{"model": "model that answers yes/no questions on an image's attributes", "dataset": "rosettes with rotational symmetry", "train_examples": 195000, "image_size": 64, "crop_scale_min": 1, "horizontal_flip": false, "translate": 0.12, "rotation_deg": 10, "questions_per_image": 8, "encoder_arch": "inception", "encoder_norm": "batchnorm", "encoder_activation": "relu", "encoder_depths": [3, 3, 3], "encoder_kernel_size": 3, "encoder_stem": "single", "encoder_widths": [160, 240, 352], "fusion": "cross_attention", "fusion_encoder_width": 384, "fusion_encoder_layers": 8, "fusion_encoder_norm": "layernorm", "fusion_encoder_norm_position": "pre", "fusion_encoder_activation": "quick_gelu", "fusion_encoder_mlp_ratio": 2, "fusion_encoder_head_dim": 48, "fusion_encoder_fused_qkv": true, "fusion_encoder_bias": "all", "fusion_encoder_qk_norm": false, "fusion_encoder_parallel_block": false, "fusion_encoder_inner_norm": false, "fusion_encoder_drop_path": 0.15, "fusion_encoder_positions": "rope", "fusion_encoder_cross_attention_every": 1, "init": "kaiming_normal", "residual_init": "none", "optimizer": "soap", "beta2": 0.95, "learning_rate": 0.0015, "beta1": 0.9, "shampoo_beta": 0.95, "eps": 1e-08, "precondition_frequency": 50, "max_precond_dim": 512, "one_sided": false, "adamw_lr_other_params": 0.0027, "max_grad_norm": 3.0, "max_steps": 1500, "batch_size": 64, "epochs": 0.5, "lr_schedule": "wsd", "decay_fraction": 0.2, "final_lr_fraction": 0.01, "warmup_steps": 70, "weight_decay": 0.2, "adamw_weight_decay_other_params": 0}
Rows from block 5 of the image encoder of a small model that answers yes/no questions on an image's attributes, named by matrix and row number. Each number is 128 + 24 x the weight over its row's rms, rounded and kept within 0 to 255. All counts start at 0. Numbers have three digits each. After the name is the row's rms in percent of the matrix's.
After each channel's rows are labels from the 100 images, of 14976, where the channel reaches its highest value: "top examples" is what is common among them. Only what is clearly more common there than usual is listed. The data: rosettes with rotational symmetry. In brackets: how many of the 100.
# r30: branch 2 reduce pointwise conv (encoder.blocks.5.r3.0.weight, 60x240x1x1), inputs 120-239

r30.35 098:143109145109187149123102097134103114087165132148147158132125104118144114162110136170112103103176120092092169135131134164086114131081128151081134113130173160123109134143121081116129144136162140093134144126135132150138121132139116154102122091097134109173137126137138132122121119110148134167172138153158134075137127136131119158143106186167118125145094147154121119
top examples: vivid (63)

r30.44 101:109124153174108123124160098158125117085127155133124167121158079156150062132165097146147082147127072137110144106164111136105086163105087160162149138126165134116132121133124118102129115146122101126096106117126101134110138116102138107108107172128178084118131131119112121155108147127139134104136161140155114153106146140161149136125107169113144122101164120159121141
top examples: vivid (65)

r30.38 103:080093149119141128136125097126149168150114180159081159079126123122133115152092105161095146167132125098103097137140186133111141109134131140151140120114144098124094108125174093120120095129152132134101065121154133096154167134142149105108149077130138089136101108099134120120118093141156142103116123147115124088106153137115139128126093120134105145147149134169165139
top examples: vivid (83)

r30.17 105:125146136129119140120151149183156103112133173118133156147158106108109138134124107119144118098127109133087132126103125141148128156167129109105124106135131134094123070136157111158100159120113171146189093173152125148120106086162140132131167155162143131142117100109096115136104149136131137124137153161111142132120104146136107150132136080123173203136118072153129126
top examples: vivid (84)

r30.50 094:105096162093145108086127102141103160099105142140140115124111097164089143097119135114104125123103148120159073131142121105113114163132143108103140152164089124082115137140085146130157082131154126145077134098142118116099126108161139109086148133166132123151140097114098144144124161117122094122136143107109097156151149159145143121127176087074134124135114122082101141
top examples: vivid (100)

r30.7 099:136090102079151128136110085143113141150148140168101135130109074145109166114122121137094101096108129125153121100135123149094175175157103132123126124134123116138142107127155141144163074109146132132116133114125125114128105146152102101090085145111123098153120085099115107177181161154136112126153168165098137173164151149171153124118125119154157100119097116130145131
top examples: vivid (97)

r30.47 099:104172119163081127166108110087145096150133133122101115121129144114156116183059146123131156136136114130104156137132121121130132086142139109090089147091092149136165108161144123174120132118134148112132080117118123089160164082130135106122144146103118143149115119134125120133104090091138106107146124154155123116110122150099095123175130119113157124109106129102156118
top examples: vivid (43)

r30.59 094:089145116139142092106118118124120100149123157109136102158109116156123169084129117169138150113102141145141099184153125138152140130102123113122171108116090147125091144158155115131127055145135099142114103149149152117128117117138128119134117144124154117117117146109105113162116143128146126149137135119143126134064140118109121164138146101159181120159138143147147114
top examples: vivid (82)

r30.14 099:084114124124112124121105088142101122101167181113147144124133184136112140119155140104122084091087162143152114113110158099113095078157148127118156106102135132185157121123109108129130130093126144111089096140156149130127158167107148082093150105120137139097124108117139143131127157117125123142115119124121122121099139089099206143130147127101149108121131147097095107
top examples: vivid (60); warm (37)

r30.49 094:147097136096158153153144072158071152144122122076118110112149137118123150107112091116122080147180124138140162144124094133137143153151157134141103110060142146106140134120145099134119157107110124110112118097145110087118122142123115180139155079100121158176106105137103124083098132115145077138124190122148114112117109143148118153153129139136169154086128148128109124
top examples: vivid (100)

r30.9 100:164084146173155138136120110136149173160121126076142147117157102151135158148103119132115099116129137122142124133117142149188169138155141099136134108155108165106125134136096138084125143134135126079111173123107083090124163187127110100108119093167112144091148130158137089127156093145102166155103061146101071099113135141090140110125112149119109111105087140100119193
top examples: vivid (67)

r30.43 110:104178110123111141144123087107142134133129133178140141150129162094147141114101126127124147101183117146118149079121087118128131163113093111091114127144146090091117136138125132132134129082087124090147108141156112155115114076124182126109124078131168113126171118142117124139108122071115125127164101113139117139120134108121093110133143128120085175139099128113116127
top examples: vivid (64)

r30.55 099:131084127115133124138152102106135076156097121171106109128116136122126151122130116130122114107106116119141121148153103095114110130120145109158159139148147134101084107124118098124113147163093123112094122088124111125159144137077115126113143154113136083097094110153153152110147144138087129131083120147121156102137133176160110104155136095144148155126109122126165139
top examples: vivid (60); warm (39)

r30.27 092:098155130127167160142136184124141077157155130132156140114146130117131094138116134192146161102146138115139162108138138095145104141168126091110141139107139144094139099150107144164129140136098088115109099173148071102140134113124109155123104128128150082127145092119117140096075101126140120111134098118120119117136150109192048128139104128131129116142145145099144146
top examples: vivid (54); warm (36)

r30.39 095:118130113096126147131106098101142094126139121129176154187116094121128123147137098135124154173145121146106117177143121141128134124100077096153115151151115100147121155097113111097105109123104106145111119077141118139130179118116120151074114123129076138109137190123147110118122102108114164112126123125084166093092117124096141139135115143099139119105163142117104123
top examples: warm (90)

r30.31 100:192125122111139091196158146120138104120146179156156085151126150111147151134119111105122166156075107125118109157145115144115140159137098120140084177110108099131079133108128131112090110094142171150142185143140111115170122113144075138155100110134171147119161139138143129099136177147128097070151113133137121139154125136139130133131116124155114094144126128154163133
top examples: vivid (99)

r30.33 102:093112125113107142131163169114136160130138089110146128141106125116145111142135099125151127117117136110127152092107107124179148137113132129121139119128100080135144164150138126135119167145105133088139177147169158119114138114139144166096092154128133139120128126105167114119109141072118135144094173135138096152133105118158092144180112158136065148106109124127114138
top examples: vivid (99)

r30.4 099:124088145154120143145138113108118118112141168156152117165146144153107131124119138150129140124168127140126122117155110141151175137149121090073153123112159132145110146110142140097181099140141129147141150124140103140119105138116119138118177126105151179089140144132114127130124148141133134081122122158096137196124133154131149137153105122160136175178082128148156082
top examples: vivid (100)

r30.29 097:133125125174144111153136162116149120140107093134113113125103139154134105108166112117163115142091103156124110154114118127135165110169140159104116096075156161132137132122144138105155086148126104136180142154135114117137143112108148130078152102137099123168184173143131136128115145093129123137146100149129107107129128110103086139087126135082118107123101167121116101
top examples: vivid (65)

r30.20 105:119082172094116096128135139120120139161094101140118129163082144146156092145185142166153133160097090123095093123159120099112142113167131113123102122160135132152101134128131111128131089142140126078130118107164122148124089080113131125135127130116147153127149141095145110146101176169120126122141173128133128151103080107094160141160116110116104124131112105136126139
top examples: vivid (96)

r30.5 097:122100106100121162137145135117121116096097128155121139148100091138177143106139111152127143096136092120175124105111163091140141158178135119138092125171141119109084157103100159151140108096125142124133110154157116103142102100106134129117129123126164116116143095161127157080141109145106129169086141146174122138121169163174086125167113126147126183095149127155126136
top examples: vivid (56); cool (41)

r30.32 102:128123136119141131119113141137175122090145180120125140118142176099102171134128149137141121136173118115103150142112160098118184133128125121095120093142102122103103178163126154122107168146133156122138126109108123081142097096089140100171108166147099128124140098136151104109129145144100146172105087092111113104135138134135156129140119123104128141118156065130129093
top examples: vivid (61)

r30.13 095:148134118115136154164127127111187107135117118173136141132149087155113132108148164102109144135149124122137098143139115090117107136158129154108131103184133110124119153131094132154102104158147109138130134198114104122099145131108120120063099137121155136114077137105115098096162131152095158115139146114134168105115155157139122124121141110149132121114129163109100123
top examples: warm (59)

r30.11 100:094134146161112097155132086133135126142131122139114134140069127101125117109165092090124113112150132147147134127149127113147123103124105138149095146049131106130169177118155156092152098131121133138101109112090153127135140113087136144089148133149109121134100142106155133118157150112134105154157147133125132162143141139136149140146173169157130174128103152175086145
top examples: vivid (62)